{"dataset": "synthesised sound scenes: up to three everyday sounds over a background", "gain_aug_db": 10, "loss": "charbonnier", "hidden_act": "gelu", "optimizer": "adamw", "beta2": 0.999, "batch_size": 64}
Rows from block 9 of a small spectrogram enhancement model, named by matrix and row number. Rows with one number belong to one channel. Each number is 500 + 40 x the weight over its row's rms, rounded and kept within 0 to 999. All counts start at 0. Numbers have three digits each.
After each channel's rows are labels from the 100 clips, of 14976, where the channel reaches its highest value: "peak in band" is the frequency band that holds the peak. Only what is clearly more common there than usual is listed. The data: synthesised sound scenes: up to three everyday sounds over a background.
# convs0: first 3x3 conv (model.mid.2.convs.0.weight, 192x192x3x3, each kernel summed), inputs 0-63
# convs1: second 3x3 conv (model.mid.2.convs.1.weight, 192x192x3x3, transposed, each kernel summed), outputs 0-63

convs0.144:488499563571478544500492402445571572600462501485503492495527492470495504456502457500481552526476501511495517550520488468481457501562440504418496520482499491477495493464492519496470496524567485
convs1.144:535567492485532471535506404532462493493557530575546517515484523558520500493541528504536473499535554476562442474506472549595531523470489491468523450467428466556526532520508439499532488526502597
peak in band: 250 to 500 Hz

convs0.52:481491497506484468498485452493497521592486496441494528502479489488504509507498494473489578516491500504502566495527532473475500509510507497251486475480481582501511505498488480504585496458514488
convs1.52:519484478505476496526493503520490616514566501523514434461518486490555529508499481479485550524493502526508512507514507445589529493477514572371551514582487502480473478558539592543579531501518463
peak in band: 4000 to 8000 Hz

convs0.8:498488505482497596510501457472492447478493490545522460500587494490490485454486483476482468487494479452491465509500479490522505494490460500576502550493516507457484491491551501501418582510465514
convs1.8:569483508480509456507501514513504482497576518557572460511486508516490453488492520523522481464516521487496495477481501558574524485529483453416492477501481489485513505566545405482505459565475524
peak in band: 250 to 500 Hz

convs0.171:455473552437476472526476427517516508530497495511492485480510470483468491529450387468475501501507473454513518486502511466516526524480536467348498441451504516493487492437511526468493430508524511
convs1.171:522479477469527460504494428543469482501561525552535472542483537550507443520482476555550465478522534452531436470475455558556544506475440465437545456452476470524527529485552454456517467535490561
peak in band: 250 to 500 Hz

convs0.185:492498517566484463497511461451495480590464506480490500489490476488495541512495489468479482530491493538499539488538487477484486508569475486281485489460492425481482498430470451497522418528617491
convs1.185:492529507546495526517518549487513529496443502465494521483517473471544585473520524436451559530502485552506570540538551451467478505520559533537480514557508521504493469545500574531520538488507486
peak in band: 250 to 500 Hz

convs0.168:478501524515496526494488323433511516588477507447501500477502494475503481513499444472472491546461495482494486492518473473434428499522446484249487514479500474507493497416462468516488503506622473
convs1.168:494505506536473520532490568503521549486427465485487519447535496487515602503527490482464539508478479546492521530541504409462484494538538534600505532550518535501494513505476579517487550461508463
peak in band: 4000 to 8000 Hz

convs0.66:490514457551514584485470546476486561534480489462440489500511523499570502510512552507513559506491509508508464499564490503465492508480460551553527543494522544532505510499482332513515504428532494
convs1.66:525473460434499497501517457543467396477475471525480520507452550495480501464468515544537423513545472457513456482423466537473522506534463445538522489466480450531521498512537528504495521477520538
peak in band: 500 to 1000 Hz

convs0.89:495497458562510525489465507477503608526490478444407479500536518502525514517510562510517597501509493512504511493563551496470494530475522537484506503490501597502512504506475317510534513444528500
convs1.89:534482468459509478482502490529502401497499471514472516522485536493490501477465495529534436500533482468494445477456449515483495497530453430547530502477512465505488493497514551499512504502529484
peak in band: 500 to 1000 Hz

convs0.85:493502506526494494510484450472486548534495482443486491511501483486495494520512515481479608523507494512492548492536547486481503496485507497359493487482477617517508516500476477504582489451516478
convs1.85:451503537539463471502551509484480481507457486557468475483488544526532589487577533502481494480555544503522504444552553513453497500541571480495452562526545464507477527518439585525501546468579479
peak in band: 4000 to 8000 Hz

convs0.34:514489528399492521515481489476524536525418487500534455494522490484522492422501493483459511504489488480494430506455453496542517450517524486594480492497521491490500501514557451498490502518492499
convs1.34:524475472430507474489502423547475414496563496542506498524482537514478432501471486545550441475529515436507440481448453557549544493481441463466532467454478476506509507486531487483504479501496549
peak in band: 0 to 250 Hz

convs0.45:488501563555493532502502421457501526560470498429523500511518498480498477465523438500502486524439505496494508548499431497454448486535423496373481513490493460492503502483497533502511498513553487
convs1.45:496463535428544483535547475475473439545583577539544468560405449489520506480504541506538454462585523449532514495454474539556544486495515502511475530480456446536562480492552555514558444510521537
peak in band: 4000 to 8000 Hz

convs0.94:479505513502482452492484437471515512558470490463496522501475479480513503503505481473479566522519503515501534492542515483484496512538513493272496463477476583515498498485490496508542497455492488
convs1.94:545524482517459477504493474524500513501582495520588488536526463497485473502525487530555552527562485522505528474482471575589539469518510555363549535557449491497495456556628537458512524530481539
peak in band: 4000 to 8000 Hz

convs0.159:472483492506468460478510392474541490532464502498465509472526472489465540515509481452465491549486496495472505482521432470490501505553394472343487448444442464493502481479491464492483429485543473
convs1.159:513519519537493515518526582496528532498479510493526502482514464491524536490519544459482546506506483544510571512527544475511522494545543536505457518560506533489506493575527540506522516523491493
peak in band: 0 to 250 Hz

convs0.135:487484543530492525510502385450538528535449501482473501503515513479491507457474409481489483524471506492493499490491463475467423473549445492383479521487492429490505499466475509503437503546542470
convs1.135:507536469515519488485486487595494480412583474558509497487521583530520507534489482579536494521493516478485446481456519553541581511524437506416530461515503438530526560541579486470514485516502549
peak in band: 0 to 250 Hz

convs0.80:490493508477490474482476505446487552573449480479455481507500506496501485460498453506499624501488509481494578451522544483472483508527540445480487455477492613500509500516474448498496479460484482
convs1.80:539487461462530489520527429567473445474588498574518470529497511550513451541508492547538460501523538475530463512449456544573580494489445503428542485501480493518525526525549519495511466550497564
peak in band: 0 to 250 Hz

convs0.5:488499545539487504493503372454499516565483511458493495497496476498513527519491423468487476517464518510495496478507457495463453487517429490213487492475480423506497500440462462489457477489597485
convs1.5:443522491538470544516507542455496534483387481466475540491521480491539571475497501455463539545474490539518540531549526459418477504506542516575473517537525546493480466512467574516490547468530444
peak in band: 4000 to 8000 Hz

convs0.4:495501552570489523496508348467498522534469517418495490499504504492480510485502383488497475515479517490515465507508473475458454495522435506281501507485475456494486486466477492498498476487601493
convs1.4:481530489493536474527499534450471569514435451502477557523549516457545591491536484482463506525482414536535541502512467456370455496522550497616500481550498538496513527525501509554479516456494530
peak in band: 4000 to 8000 Hz; 0 to 250 Hz

convs0.63:483454545586519499460446471445507573494488455494427494508553504493474556514514465496491591485466501514454592494574597494462448486449648551482491518419556542490508510489474457489466462437511510
convs1.63:495509522518503500508506439507487469492505491503479536506503505499596491489492482499495490557525461506494485505509479507503507515559504549508508516480492494516485497486499516503504554482518511
peak in band: 250 to 500 Hz

convs0.82:499511493518492489481499490475523549524482491410486509496520504466509522494496494497498611508486498498476544497508534488484479498499511503374493492502505599495505493477473465487586494464500496
convs1.82:492496568566492564579565575554502562454508466508486513507554545472499470499531528503506515447540447537500530505484504509512455501546509494433516509405519480505486452542472538512511459513463540
peak in band: 4000 to 8000 Hz; 0 to 250 Hz

convs0.81:486500516501487468472485437474500486587468486494504510486484469500496515498488423460476562520505518497517574491532525476481497526555527469335477447443469555490510505459500503478533453496508492
convs1.81:534508483505501479519498441564530491485583519563565516507478477504527509530520527499515507514579528535555490500506493546572571519495492537363519499562461499550527503590606517489559509512511555
peak in band: 4000 to 8000 Hz

convs0.23:487488527551488487490504439455483492531464510480477476500458490492491500521488427490483455523470497509486524475512471485476443490554462486270488503480499416488489500437467473496476461522574488
convs1.23:487528482528482555496505522488513545514413489480475504471522500476523602452521504474467545533502481525514538519503539447422484523521561535601504546527506534506516488566473604498512539484507489
peak in band: 0 to 250 Hz

convs0.21:484503555510512549506507334435566542552448496499499487496549509504525512483491418502484511534470503478510492493505494482480425511525428485429502509483526494496497497426478582505548512531524485
convs1.21:540479455503507502489488466587468411487557514547541483534475529543490471492460498530548439474559515519505471481487478575591537472503473472452546481533402495496525521511589495504496441534447560
peak in band: 0 to 250 Hz

convs0.182:496506581441480541507491498462514557523460492533497453493509499502487512445511452512481478484467485458478414501478439486527470486510409498501470512486522455444485487497537512501536501512476478
convs1.182:542476457445492472491494424508482393498531508524500486498501513503478468428483468536536423482544535476530454475476449533519531487460448444524515467478458461505495485490525495491482477499498534
peak in band: 500 to 1000 Hz

convs0.183:485515563571497526498504323463501529561481503441496517490515488471505503517496425481474494528462496536483484509516477471478430479518405515280498511484501468503510500465471459501497495505596493
convs1.183:461504507557488530503541572456502512502371500476489513462537491470507538491494523465485520523473474539508548525525522472386449522497545551639477538518536480501502469511498555509505554450516447
peak in band: 4000 to 8000 Hz; 0 to 250 Hz

convs0.173:506496533591501581506520466442524529534459503489517484488567513485514493494495433514487554527490496475486487496527492479477436499549458513465511541479503515489500493462502521502479523532519472
convs1.173:507487480472502483514501451566486452535588516569551486540430519556520482531511510551526427518562565459511463514414484562614534490488485490477541480497475467493492523528554519527554474534506541
peak in band: 0 to 250 Hz

convs0.150:487490500523465464482502441452484454577474515488495508493495471489486532514486489464486471570487491516481528498523471473494465503581455464307472493433492431486488486429472437483494469515594482
convs1.150:504543502548477528510519546506511533502443500477514544485518465474529575463529536450466561537513497555507570529530546462489493509519566537526475530568495531500495484567505587535525542490509483
peak in band: 250 to 500 Hz

convs0.68:496500496512491484497502500491487556548468482424489484479478485484509519498516462507490598513482495505515554485529503481477495497514511496348500500490507571503496505496476457503563501458511508
convs1.68:539461553497428502502465443551496532514540510523515554546444556503469519528469575460513480439526582577466593528482471482532500499511497471415443443537522478532592480555612526501517559515499500
peak in band: 4000 to 8000 Hz

convs0.71:505444562455516520458489548459488465487471468560442479524502536509435493486481497534516438493479484459461486485438472523515474449553503424604503509487520460475504514497479463499380483538513502
convs1.71:546442508475531463508520490538499484498546558545555454537481520550475460526470530537540469446522543452521475462468481547551543482508462452449500459489462474498535534535550438446524458562436535
peak in band: 500 to 1000 Hz

convs0.70:495510448545510551508468496497511589553485492456448501494537498494531542510524568495510573525513512522504490509580527492483508533493511561461519510498515599522505502529481330518546496450530503
convs1.70:516481461442499487483508483513481415491492494498442510507478523487487504473468490524513452502525479451488476482450444536490503488535471442554509486457514489513493484492518517508499489473519516
peak in band: 500 to 1000 Hz

convs0.69:499420569458512533430483481447500464476478481536461462517513525513418505479457439518508461485463494442460496495459470523506454462509474427569498529444521488493507524478482429494370472556526510
convs1.69:547448491466535458513510473543481472499550546549552456540472530551475453523466515544546456454530545453529464459460467553550548481492455450448517453479459468513540540527550440450530456557448541
peak in band: 500 to 1000 Hz; 0 to 250 Hz

convs0.32:483517415468461428485511407507448452510457441505457513465420481469501508482516502469479431555511501525487506480471437478496535459570442478403477427442410416511486473526495439498514419424524485
convs1.32:486527527548479528515528576465548558503469495472497515475537448476510538509531532463468555515478463542477560524547546447488482507520549536522458540549542542485485480530487578522506537498509466
peak in band: 250 to 500 Hz

convs0.134:495498526584476511484514510430474504554463507481454466495481486513491534489498488492498453513458487558491526493508455479492465486554439496347487507488487402459489489481478455491467473562590483
convs1.134:454535477507523519511494491482509490485468505453451538477527485441521555408487472432493540541499469510474552513537506486427467532490543524548508528516506554497480461499505574522480511465515486
peak in band: 0 to 250 Hz

convs0.118:481499535546484532487497389471523546521450495482503487495519489493501488456488423488489491522481496459486480499514464485457467499526450501406493514487510437457505502473491509493426504535548497
convs1.118:542462470456504476500513480544483481514568509585554506501440586540541463486483503557479463439514513489534454465452437543580554485541471462418512451494479451498554500516501490453575486524506568
peak in band: 0 to 250 Hz

convs0.49:511494508546483487510502440470488540560489501429468502489492503483524502516492526489487589533490504512516514500551545492470457502509525520396484487487507586510503490493479431518567488444510492
convs1.49:518518509424531464568550442533490422487487464550434522489541518538560554491485533508531483531526485569541497567500490468506494515498494541562505519489478458501441513494476519499453541504566507
peak in band: 4000 to 8000 Hz

convs0.55:477511510508493487504491475477497526547475495413485494479476498462510501500499497480484603526493490512474534501532535476474488501517518494367517495491491603508494492505485466502592481473526498
convs1.55:453518483487485481538504535527473569483450507501509479482540499487535521501521521482494507558509491510490478470533523474453443514474517540522510514540545556518514485494496564481522553434494433
peak in band: 4000 to 8000 Hz

convs0.25:486500562529489517508507343434505500578482495463504507497507487480499510475508399479490510532475484493495534494504482469469432500550448489299488494485487450483505494436464530497477494529558478
convs1.25:508527477473521502514502365553473485554555473539531495494450527552548513463476434476514483465510568474532454489521481493544536537486462495359528499492456514557491494509493492488546506500506557
peak in band: 250 to 500 Hz

convs0.22:488499553558485483489498397417524544538469504487462484496535485490504506507497433484491507543458497495486513479517470473470399514557444485314482487434478462502486497432456498491495461548532474
convs1.22:562507527541536542518522565508530505516476497479509437512517464520530489462524474451508581474540523511490537493481553429533552504492534559487493503540481524460520523567522526448507541541474502
peak in band: 0 to 250 Hz

convs0.18:502490558597486525509505410451517545573480510485512485497514501485489492475478408501492531498482504483497514512502495487474431492552461487390495518498488483512494498471490524499516496516566484
convs1.18:553498470443522485492538439538487452483577502556530468514425520539529500480522521499538446461556538473545480506457463542632558502486491466450537459504482491516540548527558472489502456547505580
peak in band: 4000 to 8000 Hz

convs0.109:491479533540513536514465534496542511573502505500479514510554508517486549504498456526507575509509488510500611488557585491502534525480612501458503504500552533479490505480486520489530489498553503
convs1.109:516478482475521468499491408542465507499575518555533482523477532534510447552483480540534476483513531457528439486482462546559543518439445494420539474450484466525521527477536474477532464524495554
peak in band: 500 to 1000 Hz; 250 to 500 Hz

convs0.50:487518458585515574497478476487498614567493490464455497497550508491538529553534568492491579527509509517509500515594552490484489522491531586455504531507511586523510493512491333503550515453565500
convs1.50:487495479473499513490507489498491435510456473486442530493485512482475505488481451505487491507510455482487485502466470481462485511522484480580514510474517464515488492469484534519479535439514485
peak in band: 500 to 1000 Hz

convs0.92:488502488563500510487488474490494611551491508421461494513498515500523516549515541503498624530502505499502532514531549490459489494490508526452498508510481619509526492498479351509537482419542495
convs1.92:507488481425508491514536489541474456488435453552413477525510510511456541505491537575528476504547507484485440486428421543467518502522457465591516456514500462531515558523524564509550470446544577
peak in band: 1000 to 2000 Hz